config = dict(
    dataset="rendered roads seen from a driver's seat, with toy cars, trees and houses",
    image_size=48,
    crop_scale_min=1,
    color_jitter=0.2,
    targets=['road', 'vehicles', 'line'],
    widths=[160, 320, 640],
    loss='cross_entropy',
    residual_init='none',
    beta1=0.95,
    shampoo_beta=0.95,
    max_precond_dim=1024,
    one_sided=False,
    epochs=44.8,
    final_lr_fraction=0.01,
    weight_decay=0.03,
)
Rows from block 2 of a small image classifier, named by matrix and row number. Rows with one number belong to one channel. Each number is 500 + 50 x the weight over its row's rms, rounded and kept within 0 to 999. All counts start at 0. Numbers have three digits each. After the name is the row's rms in percent of the matrix's.
Before each channel's rows are labels from the 100 images, of 14976, where the channel reaches its highest value: "lies over" is the class under the peak. Only what is clearly more common there than usual is listed. The data: rendered roads seen from a driver's seat, with toy cars, trees and houses.
# convs0: first 3x3 conv, stride 2 (model.blocks.2.convs.0.weight, 320x160x3x3, standardized in use, each kernel summed), inputs 0-159
# convs1: second 3x3 conv (model.blocks.2.convs.1.weight, 320x320x3x3, standardized in use, transposed, each kernel summed), outputs 0-159

lies over: verge
convs0.28 091:489494555477556510511557452504524423532429652510518503525479533607543502525430524480438493400512495531496436473498379481555404432491514469563601503475411479556562557613537521527521476466496513528463433486500503624506507409464515479503548466537541614420508462516504626545542503451516463478513473492528481438491478452420420473455569474486500445471542460388562447409495475504418575480531475494520594486537440576508531533515507527560471466504516526441447519575565596461544481483474528
convs1.28 087:530604607529472502483382418548540453524466428507547538547491459419469508519587437521555520536504578548460510362561557590518524493470500489542488511562537482419526538514514458535503479518502473527489481406430519397522403477466548595560591504543460448439451531565526429524570556539580578479499386523475519478494489461416382458525511484489491459518510459491460451552467469511561467516588544496537581506623480574466435493489465516444570406566478510578418556477509401528492604531532544

lies over: road
convs0.140 097:581396492535484513545488454495558580508566479492554552531421443509468547513556485508548498492510571534370471480500496506482479547458498470545503501509579478564438507451484502530506503515375538518501552417435538490502517428521618560452542484526642596466469526447472516411527516618513519580522563493468493467426501447463424502472538441509447590482509521426510399500410411580445504438462464385519490540553550495496444462505559553471421507492468429443546449503543489470576427471482558
convs1.140 100:574499503527533456498523519543537449511424547593577454482502541512443553563499493432486499524565453463632509509529495445489468467559466498544504468487464592437548547480479397443542390441514457514512500434494544459564453481520549517615478447582509579494609566449499497575496502521496507481536477477416423527502433467477474483642521443492564526474487566449547438430423520489419519512506432536470631409467462491501495491549548508487518615446577578544479418489458577574455453544515486

lies over: verge
convs0.304 104:520533476507487494518413445532563476657455497461523531509446516490436455518494521501546459504464460505462462489499526468483586551420467483470439548559516451521496489485522563485486540577415442495486443409539526554500555536514507497554420505487496505457465434596538493453557582496543459555489448476482650516592510516391593588511522537453520507617453342598593528451488520575634469539505493486474499423490420457499477556502479480532466507447514416487543459572435527553498531482501502
convs1.304 105:528470431431550463481347513576452460531569566484484497483502496482561443488513500533382459580491505524492450591533520532509457511470494491423482461517494517413439429490514508484494515572499420443492449514561460468442547597598452546527444445560450523453566502486484519502517463518526506495519502397489460517441543520511417444497603526531416401538388530509534497488535500537537472517543504532551441550460495577498562534497591446482406511503546443446444526489464549571530442581467447

lies over: truck
convs0.138 109:544532532446521521577411515441480456474451574519492461546532529511521594479450443437470633481520491401496511462425507530515611529518487561519446481521534525458466488500490482469424513417462539530409439513540495594437497448451603518431504400552534532512424487387494560538510520576532489482593510448617482522453445529477489452440485520574451488568532475440472508517475549623468522469466554568538552563542563588511493529438559569543469514451424363516533452472509465472496541512468470
convs1.138 105:475475540438417509437441483486512521538504506528505396490580465472467568460420565570469536577496415523480532531517552489508534458553565514470481555516480501560560500511539540486652510491442492468508506500588578473569449488641463489439429513540521531511480529509442503497551549618483535479481516368538539429494483559570402562529481429534492419522510506474473511552558539502526440578508477535533434506521500530599534560459573552463505499457438627553476509409537410558501363466579519

lies over: truck
convs0.3 114:469407499486469458444431531532482488427551510492472566507475429473510477523559452488603519621614450511463537424415521475524583444526506470545555485504617446489504560480497504512491550541447516521468414426386550482434454462591503453599530470467521480406581477582520530506574487518522536556414612468440547506533470435473502483510431462509454419571414399514539536484415473505509445507569561479532497563444552484411500482584524533479578460515528503499494527539549535498472498410540526
convs1.3 098:418533524552473492476583521360504448510497512439445509436572537565516632402437479443511557538492528491600544537528496534519517440424483470484549412413455458522514590514507631442484515460465483508476507506502468555444542504486488512512481478442475413559497470523419451555506504451513465487493512506490498517456601427471395506471452470499516595465371474552469510585509486483517407565482378459576501504481542524479518434458479498544556530500482579538475491542383505575542435422420564

lies over: car; truck
convs0.120 095:447557480438559574479473545472560515560433568450450499415469406474431532517551583536569472505543510427430480490417501498477466507522509588480496527529521581549471507509530548546565503471479487439454495550539499592564482519460480450532453469485480436536553515506398456389501418520435454520450499496496427475435474465536601467475549478587464496578452453513443518520522465447467457501501447452517531496532592589579438442450526581573522528481417475448634466539541652425529497521551462
convs1.120 097:477578542462485532512487496487470426601461463459440566424594517578545492426429545481471515490523538490545451528507494496468490588636489560538548554507462471516483539500479539526409495550502501560436538528548483513511501486612534495526475451480533607554417403480486454486506541551518460573545444518478431492438504591509542489470492504576495417512419540487477537657442474459560548502454545579501498428440577498552491522409464480580549453507504495541502439536555565515470533392564560

lies over: road
convs0.248 090:495406439493512486509446543501509362628500546537464467560467535530515517468447478400471475548556573516497472504482575493537458490468448468576538569559489483515610442520594534452464476554489561477497481476564559613540444490477469526529511614418492503474513385509436579422495428523459539576491470485482537460599487455459481510421477589464502551481506440466465469551458450535478515515503488497499510525479500394509485632618479469487532515422614507494516517494446511609506582528509541
convs1.248 090:563472431480482502554499506519541487495551455496501441463409472509496494524386464549665461521487429606440558416507499576593628574516515494532571510535495507484471486531488493492437462500602479567539478521434519531508395429432461481470463562429569486461428383565508476541463422579519527466523441497485402511498384523501387511467460567431453512550479447563520527430539402455523500509572456492366548544475512439503490563378450515512457561508415508413454437407398392598405505576513438

lies over: road
convs0.77 088:470531459441431547475448565487420514526475450423441388460449547423485464481608576596462485501500489512457525571509574534494512540449474574537524396503536488502521464428515503549437485478583520516489538534506578528490547568532430461529587483508474453498502489495540487479593492409587526539511447559533479522444423512527494452384502483551508444562537506446504510484553576544543557483690479511494467529491472494564380425371541570518490497478419440489485482555459501507554547462499442
convs1.77 087:534593500558436517492489483574423465483445515513442531465509474490542399474607439497495478464529424587421511424512521502443459512512474590605530460482454497423422503455467487385486419437482505488499527415480514527530593540473409461507555546550543444387614538419431610538543422565519505570538579581478484545503461519475504458537567503544479467491550531411393485535504479564502517472576511513539508520450554484562472591575475506474524594452519450537549469489511528505511467417432495

lies over: verge
convs0.66 091:523452524495526562504531518505534448525593535514502546584553514459451486559491422528532555404523471452479473390510543519538474552474475435446513543456529444474438556558541450477448495492577441619554445506489512502612393553547578462442516441454528527436499497444494520514497554502591487428392536444606439507554473452584495546479472409427434401491502482526546450479402453396480485483506477429464487581573576504515515479434597560458520498587503546498469476543566539518556494548498480
convs1.66 097:573533615575486499510607513497541495546510517497446515536519502509571503488521509536428553515468466472573490461673471466481472464591539506458443621485509473472506615520569541453563559567459551497430563589524534516535460585555521532436466513506457475559559507514508416527394444507565457542563517492565547508513501580605555481455511511495486468535457598405466587515596477438494503497492515521540465429590508478484500504496532437577521580508503522519496470475575520459620455452609454

lies over: truck; car
convs0.122 096:473459418532503530577491435429506445520410547562452460569510595583525507430525467420552541517528517519531545513406539436513453498499504553474452501571538507515476421529515448363475544389528552509402447520525478467506517513500579480511477451467462482513459516446590519631510488482526529501496618528506445442525479462535513505424533476500594531444522447455444439546495552523525544448485483521401562457444612466611515489473559606517449493519465385469535464433523545540445542481570470
convs1.122 091:524580458559497557442481548533516401581430567501484567477491515512450524553492450470555421493435485493502534437540412539516510572593575609512632467435491475497435530546580499508509548513549547562542583486506504513548536466528471550532549477532573571602562542571468527486495484517470504511605557458449512447509534482478555553441492424450556463498572518540530529516453524448469542541463538519552544406467480574584560586417419476500520499514524593476503522499508535419491525503507440

lies over: truck
convs0.4 093:434538529479552527560434434512529451494516535524433473546448507497530467481489554459399498532543416432497465521590500455510465572493531445486469454407487492476690496448390482482421439453539555560543538491454535486406524557514452585545534519421451460547504555501505489553483518549524473477474529505503552462419549487549508501456492526409447501566476418387482427496592439428533502549504501501567505522580492518446632445533564516541453576560575555460563455533504494532457550580465484
convs1.4 093:596553482478479399384574475550443496474559470451517443461514470444474548531624556520499420411433464530476584529515461563404571547474515510534637550518578559513491485623555407641508429481452443503379539420435515517525559453549520441505571584526511475480481427531490581498561543489516559501470552468535522477528454477524564531443516522471449539434468539516463542539555532431484427585506508504561436491427455533370437495460445502529538450498530553556348502525498459474434464498481407

lies over: verge
convs0.94 089:484384457496457465609440471548506520567438433475451416496506496534458413602479520496488475510466603482545561463484483427539466496485499515612493420492485518464466493589574455469455546416484517551479462452544509602431501553484401505467400429527521538495497493522536503488463578595480522510524498484528467455495537475521476490490493492426366490525488586519466588549504462526629475487453556504508516505478563560502594540459529542460484585484537579451608500536574493598470462617501503
convs1.94 102:524540515466534531537466410436419468510547481481618513429543556450545564479516508552566463559442507602504565437518407527502546463530489458468569473517458414470540459434510544510476496551361566510519463459538557553482498481502448419467518500544481457545462587530469472500386514503461578523575586519485455547522528450445477548562530554494566590475481543587492506410460570597595500534601551523532440491531475636534477487539547436482465480396551566480518484570504541452618503592506551

lies over: verge
convs0.190 099:474545503590507562455502528545530588504473495560477532516428485611481421474430502660526559416598479611491488448619503531475477513547442545517561515516540466536485449476421520524501423477482561444440662511495454478548501564480564454555488478396509544533505437547612526627506492531518499496581475487499472456538481511526578468436500503509483438568457542401488525447476518432518506507453440466470500494450446511510449534476459448499502500487513445552530538460533504461375437443454460
convs1.190 102:481448556510465590452447492559475467503448582490482412513451448429521516550469356532561474491488537518471505576499565545428485473443517533419526482509470458580527587522437436605503408403491537464465541497487494419451470546491604485461618453538508537549498453506532548533522524470522549424528563501507522523459547493527565466522444518591569496549498436450573579433480536550367513517562540483539438524464453504542516534493527432494570493505533443504539519491536469557420563548526435

lies over: truck
convs0.251 103:509543441523528527443490465584477509477559536532457526482432493466562391578455484478623519545463531473506479517488501437580488523577509477467470457590557414485505521533477609540499480501425466502541454432447541401404477473525460494463519503538531564408443531528484606517526553431521484501398600434509542400473501552481517514475474477557578381451504388549503484552532486527465531408443474533400520513509599510553491503537467497465586532624483469534447530458596529440519509477499527
convs1.251 110:433518473526533448550459484400513557514499503460396465448469423554530508516506486468500558467575549521544534444491538567455474427395541601517535576514490533413522494401493493445448491500628449504587440473523492545486455496526473441436517522437440522499539382516455483472440450501532426468546448481487480492499518496504367470481358462440487511500521492428536469500519505458485453587479543557477539435429512424568465526415444571512508493444540462502604477477458497442514392517451463

lies over: road
convs0.225 089:448466502468589530527555468533516620565483632539453429493403402550509480533506511461406538447558467523495527512470435487538443488495551449497480556470637553423498454549566613451530515395576556462453541476393509597467500438535491465474458494484487507418586501476432491543554502512524451516514585476573504511487511449504433526457511534521468489387479515599478456532506519543486529542539562475477569530525476600460626519492482480504459432456469457459418538496480512569455455540492456
convs1.225 095:455585467462503511551566503521446522571490443528427542440490482481523578488499512421563505593467445476493557533520552529528498493510480500486568460489454487614499422547574506469506543536584569564544512517514541465481513421475486451479507435486477460490462516514501459552611531519612460448695555403492557559559519436510636524418532498533515602519483544519528494565524500544506441573549518582447468528518430411567412444490551541470470494536501453464633508376527438508473538445538519

lies over: verge
convs0.199 102:506470452450558472462430465578510550588524523513468486525470433441499466497684454559482498449563442471473486554556523443521555485558524604512456487551604500449424426485523501572562424442490533419483541448419491463569507578513494414496510516510430488521476512453449542478501472481473503541446470453538407495438478585505442441441500561466475512606534594562516589499551528481596468425528419563560542465457546534619509487464602484522542459490436500478453488564544452486491467511498543
convs1.199 093:487509463562486457440427468541531462483525442524555485485525481529507534499576584498665554500493477471449498542450515506472429494410467467527538478555495475520492578432423506367470484512447443554487532377454542504497434474429479424517467472437460449489555473465590439498516665543500491489628481562577456496483458533526573627486571509539469527508462481559487618456370523491481473560581534535480437528451543444564570507513485444505468480513416483442493532534474495471498533535532512

lies over: verge
convs0.188 123:456495564509512416549416474441525644432531515500452453441482462518516550488524531550458529531494485522506494483465541582624495484512521475492467488444417408626488537465477533498487494538448593514498504496573469477588451433469491443558482569513551539503584409502595484488503571425482518543424509495479469517467514444481531501501541523518459446513428415521519566452345644423555506493487498531517471540456534591497492517539613504492419480500489628513553471534548442439555483467473466
convs1.188 115:547551563540546488461530601554445419469483518494584489450538562444464521493496521499501528550453517587465460470461499517447446476526455548522541430484539431517533563534426506475482478601392551479510489473466523466529555523448480554525507477471460465472568530545515434490540574566536544468476507646532576495572536529432473554425544425480465548354529491526481556480432530607539541487472481531474514481496543487601627494531469473624539511570519502462637484560540488485527501474449528

lies over: verge
convs0.316 100:520518493531443583544452576483517522479450548587391557335409554512450542465499514499483444501497417471410543559412536413596561557458517512561486432412443501480534543426574484522527443514475506502516401510560532524513488467491504459485559493530469526441513389600561536440519565376505461499461533494462470540524512456549485510474501521473428528503527505522493618448474528533455483531482514471604461510439576557500516479513528469544427520532603553580507536453498565511414480448546439
convs1.316 113:442373521456411520543587521562513521530427498524495445402529472549591481446442497553444355446532466495494459434490463464454493501520511432563503496484454409468452488477575485408480489465493473527537475563508455483569562487545503464508464454493535427479516475518504426561556527451477466381491471566512529551579441454458508603431466492503472420449474475500518486471583559583500599498484580438515503509481529543469546506577546469467633553575505523541500595563527564462579576430466496